python train.py --model="image autoencoder" --dataset="larger renderings of crowded toy scenes" --train_examples=45211 --image_size=48 --crop_scale_min=1 --horizontal_flip=false --color_jitter=0.2 --bottleneck="plain" --downsampling_factor=8 --encoder_arch="efficientnet" --encoder_norm="groupnorm" --encoder_activation="silu" --encoder_weight_standardization=false --encoder_channel_attention="se" --encoder_depths=[2, 2, 7, 2] --encoder_kernel_size=3 --encoder_stem="deep" --encoder_expansion=4 --encoder_widths=[24, 48, 96, 192] --loss="l1" --latent_channels=32 --decoder_norm="groupnorm" --decoder_activation="silu" --decoder_weight_standardization=false --decoder_widths=[32, 32, 64, 128] --decoder_blocks_per_level=2 --decoder_block="sep" --decoder_attention=false --decoder_upsampling="nearest_conv" --init="lecun_normal" --residual_init="zero_last" --optimizer="muon" --muon_scale="match_rms_adamw" --learning_rate=0.0044 --momentum=0.95 --nesterov=true --orthogonalizer="polar_express" --adamw_lr_other_params=0.001 --max_steps=10800 --batch_size=128 --epochs=30.6 --lr_schedule="poly" --final_lr_fraction=0 --warmup_steps=320 --weight_decay=0.06 --adamw_weight_decay_other_params=0.01
Rows from block 0 of the decoder of a small image autoencoder, named by matrix and row number. Rows with one number belong to one channel. Each number is 128 + 24 x the weight over its row's rms, rounded and kept within 0 to 255. All counts start at 0. Numbers have three digits each.
After each channel's rows are labels from the 100 images, of 14976, where the channel reaches its highest value: "colour at peak" is the nearest of a few named colours to the mean colour under the peak. Only what is clearly more common there than usual is listed. The data: larger renderings of crowded toy scenes. In brackets: how many of the 100.
# convs1: first pointwise conv (decoder.mid.0.convs.1.weight, 128x128x1x1), inputs 0-127
# convs3: second pointwise conv (decoder.mid.0.convs.3.weight, 128x128x1x1, transposed), outputs 0-127

convs1.28:128137113118110141130118132123156136146126120111118171107157113136132108114133178102130098073126149133146073106111100139121124115120109123133131090161112071113190167143121145173149105099150125113115126124149119180140190090115130124136091150127128135104159145118125144089108104128154170160105127126110141155092115118117171124124117152101160118110144098146121126112051128160115107127146
convs3.28:102160119096116142087179089136128144113162139113089123084169134152117117133113098100140123135110095116168095137114127137124135120128156125089135087138100083116087114149158126125112136139094150139130174115099128077149162126076135105134133075123134135151122126092111126127120126106137162108103113174147158088161122111143091145135142144145107090121150123114095167156126111078139127117146
colour at peak: black (41)

convs1.27:110144133131106098147153099124096133121107123147104130108160174118158109123152184156094091106127065150086106124151106135115084148155099121175140102077143088107116117130140156098158154141171120102129128137130148112132140113124140146170124126127133125165130080123160153138157151187095120147118155133113129125112109147085120130150083107141110123144135130112130134143172112177148136125143
convs3.27:155140149087084080135090162132119128125115157125108114104119162155116137109115131110145113134134108120129164125121086085118120122129108157172153137110120140119170180116161151119107110114182141118132177108110172182127165124139153128130111079110134107116122117103133151150134139145148116106163100087150116147126133148144097138154119118112111160105119111108159186090113132137129116189124
colour at peak: green (54)

convs1.66:107143097114155114145111127056149107122150106122109145140135115154157161176093153120161173124120164170149120127110112152127103093100145131112102077084134130156105140104146095130139126111128142132140140146121111103101084117167170130133072104149115089111128120142175117156112141129131134143133130188131108123120138152120118133096153123108147120098108116162074111116117146117093112106166
convs3.66:112067131142112092116131140129153112113137160133134164093133123139087166139145088089129128077097155111116099127101135082150123098137138112144132132092115046136103126100117136161102149117095135123143156118093111120139128107179129073126106143152118121133161136142130156155134095151111134107146134138113130102051137114135122115111133144115168134104150102107093137161136135127159111118110
colour at peak: grey (51)

convs1.92:126129122140101111113117128162120137107134148127094165087154138149172097055112169128143135132150133135077113130141108110125118116100147064111122110144113136150133146133181144186116158139148127096135147109141112156137125144094120157117131110133124098120138094123140113153140194118119114139144152101115130127136131109092132134096141174107108108127147119176160116122114137151162166194140
convs3.92:145151102129135116118168154123103050157096129120182127108116090160094132106098131093090109137112112102098132166104140128149153143117128087128148149146121111131144111163129137133120126100100176160137148169165122075084119147114129149133116117145097111131138150119126154106127147172140168140105119123135126074149136115149123135145152130132142098105109139102076149105129128085146167109125
colour at peak: brown (60)

convs1.109:145105107122146161152153112084133135124133134090133117124112158096133132132086108152149081128111106145142133114116111139161153108139108114127153142147136108110142108145146118106131101130137131139140083141086083158135184148104161163107113142103133162122099129134090154128147113128145121115115138213138122130111117112117065116160107059133177104152138136112131146126130148113141102069111
convs3.109:126100118095120127130118151099129190121143116183108158134165139112179174112122128104172125115098157126109109117126142097146155104127129175111154102128113144142124107118137113142112137155132125106108166121110123126134135086140137118111136090152113117064122132209094101092152095152129088105105148130125072130140113128168125139094097116121095169124139122138146125134151101155124130145125
colour at peak: blue (42)

convs1.76:078121133177114131126113129140077095160115147140151140177148113159078181108126130157104091067139124157140109077143122145104117106120122136126114119092110135128180158152110177096147094128095143176108157153138144101132093139130135151132111109118137127145126123133153131120125153106097081137131143163098109120111127167113123185125135129105109114128120122125165120146120106157154113112123
convs3.76:075107118078137149138153101139114133155081131142137137083131113114107102148117155135121178134138142098142128133141128143140153100144170100128124128148126158097116120088150109108129157106120110103146131120102148072152141113139134141089166110127116139127136117145117087100137155101175112121101168181096100102144152103107101139100131160148109091144111142075090131151091124159144138098096
colour at peak: blue (49); purple (45)

convs1.42:095152124101154122163153138149151134115125136147164093121130099144109111127144118137094130124148128063055157111157144163104151101140153116098121108144073160143160086051117150171144123113124123109124116157115170095140131134130125105133129135104138099143127138134103171113130119115126151121134154067109091133125161117118112124117148124111114126135108120097156119126153098091125080116137
convs3.42:147131143109120128103141159105142163161140113054132126119103128158140122100125092117151145125102104180143113094131108123123136150133091147123124121125152111145101125077109142148110125143170088128136180160129120142115157110145144119083132137132153143123108117100100170122133135137124166139126142098099155085113123105165116159107069149115054090143119117145165137118158137130164123159141
colour at peak: green (82)

convs1.53:175158147097114100114145178153116196134102153155163140150139165103109090111142115116071083154129103120143140094109120130096110131112104145116173119127119152149091116112107113102128101131137086137110120112091131141137137092113135137112131080110145089148135106134139122120142134107116075147100135132150161139146115146098151141100147122142105111132130122140101127161104109084126185146165
convs3.53:118160152080111131139134135139176138155099156147156119073110053162132121133150140152155114102153164137098150101105134131151122129107121166159102116100116111127109159102116124117149139111124104106164155125117145136153135119129136103134146151115159124152117104162119105143083128116124108145101161153087180121140169128106145115129151110154115142141163105148131142117115062154106096149081
colour at peak: red (50)

convs1.110:111145135126149106163134139130110131122121154135112162128155125117127122149107173105114110135129118098044107139114168134110150137122106123125186121123112085150153107088150141139156129130153102138117167150071127151121153090154111094113116091130121120107145121146109125120157194135145152124157104156117149088148130106127091110119136169125097116158144139109101183117081114137128150116170
convs3.110:129124142125138136118123064126131130074130105147104103104120140150150133154183171117155156153107066138124120152146125131100130120146094131106119114054112104128106131101147121130128180106114138125091108141113150080168131145093095116122149085117084084165093127117126131135120148122155134123130109133115135125132111152135111101108109139133107161132102143145077094102102187120138120124116
colour at peak: red (36)

convs1.38:112110128157125129124110151153076138103094131126137125138159142087163106110104140112105111144120134105127158097123112146127165165167099164146138135117132130130155157140078131134137142154130132125118128141125124143145131115091122130147114102128135117193127163107142105105132166148123160143139134088143107108142110117156122131134102119111095106107139167074070123132120120093120127181228
convs3.38:139135126115115093141088133124182114123122130139193123126115178156122136110117111137107107146102124152116141102124113118115125138153110110133090115140126098173137076155098132119142116180148144139142133133147132087116111125153127170180134124121099069089167172172110109120145144161124122139126115135123091107104108146168104122144104153115113149117137110123127214121153143124145159136131
colour at peak: black (33)

convs1.77:080124088131126159120157140107094125091103108137106160127069118135121116085102084104106105152140142165136094104073109104164139120115139109099132161090091107135165148138140102117106137103156130131147130112116120142130089164123159097094141102170125164131112139080174113142147115150105111140156147101124165129091137123141110128127111125105149092158120141126146077126141121131134101137095
convs3.77:137149126120120110092108124114113150158204145107121151149111142131130150125119117091172109168127131117126142154170145140134122110112181071100137155147124084138141114127083199123086106105146104099111143096133143113109170131137132135094119169103111128119164111146080141123123116155092147114112119113145120099095164129112137113102127128115115103104155105125109089140161117133161153097124
colour at peak: white (26)

convs1.52:153158113150144129120102142125159122100142134137131148120152136159103157105090124113119059101142142189138123166103099101167135119124121155126121144143132139094143151179127106130152110127100126110122165133119089141131178117108137145139128106076130128104137105152118163101117150141103146072146105113137119096151143173139119117165122090141144103109129122108102113123107163170094152187106
convs3.52:126078121078165117148106158083139113131152112133144142144091116101116106159169137130124136131095137156112130156131124106140117145066090098157154094160126105159138097132121128172152151149139087170146108149133135123155094135143156090097178127128099144154144151173157157121124137143118144112084136139135098105113100096128104095110146155106137121132169120109122170161131154152141119125127
colour at peak: green (33)

convs1.3:155060135138112090121118152133140114107118132157106089123123196152148119154119093140127162131135181129143157152126115163107081119111086120186136117118122131150112118089106115093125137143122130135154117083096156088134104110155135100167115073130134143148157137145140124138102131095128168085138121100125119124091123121138138128133097109131101134125121095107110161143093138099146101085137
convs3.3:144133112144122085126143154116157153083133132173087092140168144091151161115146119124125117163107109126144140151107105099160098165157111139097132092145079127126128125153161076184103147118139123128131132112120120120150186154111144145101149132140107111113118178147128111101127090154120132139145110107139137130159129104124130104124116100135106086144176106126069112143169111092121120140163
colour at peak: green (50)

convs1.80:123200154140142157114142127099156130133087134171084133070156110130141169134150146128147141135127143136122164100132158138096115134087098160075169101118131145139108121112123176121123118115133101129137161170144152143126151099131138098094136125137142124103136124163149114122099116169122140184127119084125132119139161112136159115128167178104128153098121132125111136141187141143131106135107
convs3.80:115133095104126118115139105175102136139124120107086146141090116127079113162118124120157090156128116144101131118091101111110161136134132150143107111153091112179150130116108119105154108087098127152147113141116130121142147137178139129162123092117142169133118111094161151145146084112135124107134155131140152127177118153091135145179123116124116167142105099116137181160105107069116171141159
colour at peak: green (27)

convs1.94:163144132138092150072159140050144115165116141139092137122108086150133118115087120098130125123162151120107163125140142095129107102116114080119125113158147094112128117163134137125138115131126132120117119150095122145105126138116154161105139102137141110144126062180149096132126103100120119148105146061115142111137130148126133128075184138148170126104150155124125106154107122140116134134166
convs3.94:104113127105139158119120107129110124108116116095100154136067128085125126151154105119122100121126111145078113106108113108110122089130165122148136175126143051158157120087120097121114113115155118127148144117122138094174126133137161089114131141135122150111122111115135162128158100157141135102132102138089096179112154183123102115127077125108172162119133109123135084134118102144127107137167
colour at peak: blue (77)

convs1.102:155103154093159151137125137109124096119126142142154136128081119148111146118153121122082116119113150148110158129101134135111125159125100118138219160133140126124134187145169141156145102142150120149126100113158175094132120150171171154145155129147121113160097170125123102144128106141086125164134128128094138120144163124094144127152103111137134125142139139102133144123075104070152123165140
convs3.102:129120159126129188135109116123111084157120102159156118126091166128171138126136163139156144123105136130162095144142123130158126106127085098106116121087106131145112123139164131123138154109175130107128114141122116165134135135120143117076121106131163110154123161165141101114145194144159114160144109157117178107135145112131103066107100126135105151136084122079133091121132117093160099119121
colour at peak: red (32)

convs1.61:143178107133147154074118124126171100071108136118158118119115144157129102126151090150104098096125139131116132103152154121103121126111127146133166078161125116130142126123137146134137139139108119089102147136143108099124099153131139111111176104131129111141119066123157141129156126117107118119113180103138162132165127057115114111154156117114123092087145114103104147131134106103150065122163
convs3.61:113147092157133102134119167152106130131119131126097135120126116087106083145111136131111101159132132140111113123158092171126148170091130140130149128150120094114108115068141050119098134164101112151115119104112069122171118104117131159170134152143125165147119108058122091125119112139121165102135124100126127123141133147102121134113126150134124134119108101153102139174132122106107154168089
colour at peak: purple (31); pink (26)

convs1.63:130115111133125123105128141134105170078148122165129135120154151102158096121137101161110149142129083124155075128183111167139121134133096143138143148122108130147106091133120126116112129169141123121142170093126143120134099158156119110128137162121135106140151089099132092078107156142112086100161118073097126145179142122134167118157106105129121119158138101120144106104100125136126153161062
convs3.63:116108147133136118118142077150136138158144165099142095128129122136168155127116148127149135123151132103153147149154097165138171131137126183115131148094120125158154118127108157135136097181148125119116103151153129143130107119135127160213125120127112093114121113147149133101108126120135111100154154136139147132187103173092140114169124161100127125110155109155113146088107155124203135106133
colour at peak: red (67)

convs1.57:101151117126126126135138154094104120098118130135164120153155091093144102099163184092140093115145141122156112089090112156102116187128126178149135179117125148156087166154162137101151142149127141127119203122097114072143151124135131149122151126104122127152132125151104173100117143122122102141152130145151167124146148101147111150128121136165112123131127115120131143143081138139126147091140
convs3.57:138155137167086139109128067060156094158129127071162112095188115129122141142152090108171165063116119133171085112110132114134140126147146117118139145118117120105099129130113139134113115087158106102139122143132132137145139162127106116096123131125143145161114106128084137129116110114159125148123083109124163103099145168131121139092138151126078130142105089136130124108124110139130131116150
colour at peak: pink (26)

convs1.16:104131125121116080082091104188084135159156090122127103105088152113122089124078114145140119129109144061142124131162156139163117092139100132133103101096097129130091128156147116107102142076106136145146134124081123148126139159119119110127138112123128140118131139136124145116139116096124111063119122111127114109198131142147154132084129123130134152128132104145144165131148139141142076115128
convs3.16:155147088145145137108121060115141116137096072108166104144168139134117181132122102085115083129145109118144150140136153151096127141149097187167145151124097118163113102154143064144123091159100127125110139084135094119130119151087133123131116149124135117091104136118095109090139130117108118134183129140129121157115156104092159117118155140117120135143120128144130100134090116123113148133117
colour at peak: blue (30)

convs1.123:144162144097136147146151126141155153116129183158140148079150155118109107165103119155132138092172110142108150104141159107087124151091060151155142085108161110115125149116117169155137136136166118154129127151160143133137104129163122170161100135156148110107117107152136089107154155138098122132145148159143106101155143088111132148105153148124077122120154102114121144132141105119111113127086
convs3.123:133091156114119128126097135173120133125166083108169125153175144152138142129179143108122116148204089129105134141135169153149124104138124158102128142101166095121129142136141145147135154159128095137121138166118117110125123150110128086135103135148163138084161133121143146130132104093114177137162136084105107092089130103131082127136107106096125147126167121129110110164153088147118129145110
colour at peak: red (66)

convs1.73:138134149149102149101111122082109122130111123144147130149130145160151085133131130126143151109135143078114082116132144174091085142105099085132113153081132155144155101162142171131128121154134150130102139131083119126128151108087157098129143146143107148115106101090122151147195149126096119123115124125094117147159167106149119103166120144129128125092153152134117154150165115093121134115194
convs3.73:139076134138122131158088087180126156126113181129172099144142178133130181169135132126146149112119121108101112134128106141135152160165126103158128153114111147132149138112151138159117134105117116141168127117134140148129104136133105183135152161185147121106124128132179155147108147154141119117157084110184114120136150095143145168158125124115095118106117109115145147130140164143106126150085
colour at peak: black (28)

convs1.49:169153115114123142129117142135116114113064132140129131189138076134123109108096123122112082128143100145121148109131126124096131144093090127134173120097115083148104095122124182125087138129108148154130167131091135125131155097161127128143132150117131110129152156142104171156151166105104105115136141127155149108154161100109140131161144193123092110153139105138128146137106123063145145109142
convs3.49:116146145131121143113110122152080081153109104143144130144102172124129133143143140137080120135172092142120104176117113150135104120150111147148147124101144113121134138185129123095096153111126141114078141139101089128133114060075084162122130138088150119141141101121120106132118128132160114149155140132114162090139194150104129103120140098120129170139094136124090113142084120132110165126120
colour at peak: purple (45)

convs1.13:105122144168124124123142156125115104133120130170140089104121150146131132078132145135116159082154148126091122088128123112113194167106103133131149115112097150155142150138125134130151086123086122127119162080166144118136162112098164136133106095119161082129123131192155098146158148161126156108136141174138124138113111119120126137150118122129082114151131106151092121159081087109137113152133
convs3.13:189102130071125121130172117109129128113148115095106126149089161146140076170091131115096126155096158100119101136112117117095157094140165111131157125132146133168158151117164127159109150153127139134167138145128085134097130106129171145105135092113129090092126122108121133155111136126107122110121124181122094156163123169177115145164112103113105111125120100126132113127131106163098120121144
colour at peak: grey (58)

convs1.56:143167107167123138116102154131123146134130116140151148146127139142108113095155133155107139034107143112127148094143166166087116100095104152124136119127061143148133156140102134116101144111125057136111119163106109128147118115112120098115078111103124099117145088125077140124184158107103161124113150152156133148116150140105156148125120100110119123128176114131135140129147120120124117123147
convs3.56:156172150138114111110147183107133073124150058124151140111100118137134139138145091141098097149132150161097132137121111138121109112097124136180144133128162097135132111123157151135119100141136125106114150143136154130118141088149162124182093120100175137108121173138076136075113115165152139123167116118114100140147157138155118103118123143132133127157098091134158115123124130158117142179156
colour at peak: green (34)

convs1.103:137090113125123142171086140146091129120135159124112111081117146092132140086126178160138109098119117166136140129122122155116125131122141097103152135098134081141155129190153118155132155113140126127139061138104154144123123111132120116117183097178148136103099124107054123134111149085150141131124136126135130123191166122118142148124124110132124125141133115130125159149098140107146144075115
convs3.103:097148139140125137130137147119154088109107097137143110110064132134137129143174156128113143157120135091157134176115114142134131107116118119078097123153144111143142160119170168105165123112122114126108088115114121124103154146151111165110109115099113121151142063110128144105128103086109086165178188091104137124110126135119144154132123141142135144113113123142130086139102073095132168138144
colour at peak: black (50)

convs1.81:104105116136103123121112151151131118109118127148094127145177149085113173100100146099089183095150218126149112111133145120124159165097122102145161090133107125167128113114157130132125088123138133170105144107106101147138114119144099077101119113151117136110117108148091110128105109135145134144126146098104111092108145153137123120144141130141093141105135127128089156139145124136162132082076
convs3.81:191121094113120132106153158135107111089099113121113156146086112168121126150105119128164108137149113174122182097154099154089131134093096165118085135146139116121131126129141134165147149148109145182136110150123120157134108189115134134134132109121122112128117097095128145157129140129128093102142131093154123128116070102131135119159104138116101158116111094104150110099100190137142145143105
colour at peak: black (26)

convs1.22:124147103139176105174160125133140152096133119088134104120121118099115160156120135101119139087144144144123157130120114116119145110112105110176135163120191141117154105142143148137134126142078139139123122177190158106120048095131149112117111111096155135143120117117144119142144103161141112154134149123095136130118134098133043138141132141106138117110168104126126118137157137088108100118120
convs3.22:132143163095104094120139144150103125135169171117149109130158082166126147108141091158170101130152166167118163116152112124118124131115103107136120132129095149118087124102131155076144099167128093132127147131131160138135180129164128076142153147093109118094102093124127116110150089110166167121122144099137149134122125160133125125108117078121144140105099124135111105162094109110148160161142
colour at peak: pink (39)

convs1.105:122112132156144097142113153126103096162127143152125158116090147154128136129120125139102136113177111109121119112141095116116144112119093139109092120090137072176144123132119139123135132117161110156118147156166162109147106142130112134181100128140137137087102114103109113139170129134101124142103152119153125099119151138113124197142162160124125084104144093124168181172091069105147147141122
convs3.105:117139131096085100138130139134138100115093124095114122196116140133055119160130122137085132076109112118138158126141088054139137146124145118135097124106136130145129083057089149124128121109120136127163130122123110132135162104136115113083161110123154109118131125126104127152123132153144106152076167111075159135128146121138128092123155115120100120118108112146110098163133139148139134133150
colour at peak: purple (45)

convs1.97:158141137131189141153103133149139126150126113142162159129173162167140131111148130149137102173119108129152149113091104122107124101099170145155124120115153114129121124149107118129151145135137090146130114121114155105121146149174134116194145123114130120067147121158136049118096139143144160118097141124096101131134153111120092144081130155101129124120159120129134164105158122094082125160107
convs3.97:130166127166113182137127103077124106125106068123126092151077137142101131166084084104136115094133134118110148082120129106099166139140155094105118145119073134130115092120148126147114122128128154111136126133098092141126117130156112057137138095132148138128126122123131179148136112114162125102130089131138122122149143133121149105136128146150127093139091115102113128181131100109155100124174
colour at peak: brown (63)

convs1.40:104180128138116116112166144138126126116139123143109135137138112125146141154173104168108120128109148159095142114109116105124094093076130145090113144080118101136158109055097134127126130197123124132095119127153137095121104100195125157118126118167119129145087124138108138158140131138120117144056145126114131110124134103118160152103173146137150130121143092116113137124140130137083122092143
convs3.40:096109181068114120132098116140154121119147109098148169092137093152098151111175145107139164135097119135129082161134163096129098149111122039157098111109139145127133101108099141127126136138132101111196132134108115117135150113130136096097132100164145147119108133152140106142124104090133103142132106183126142125145133120131128132105110158132138161149132128108151178162125133127140118130112
colour at peak: green (31); cyan (27)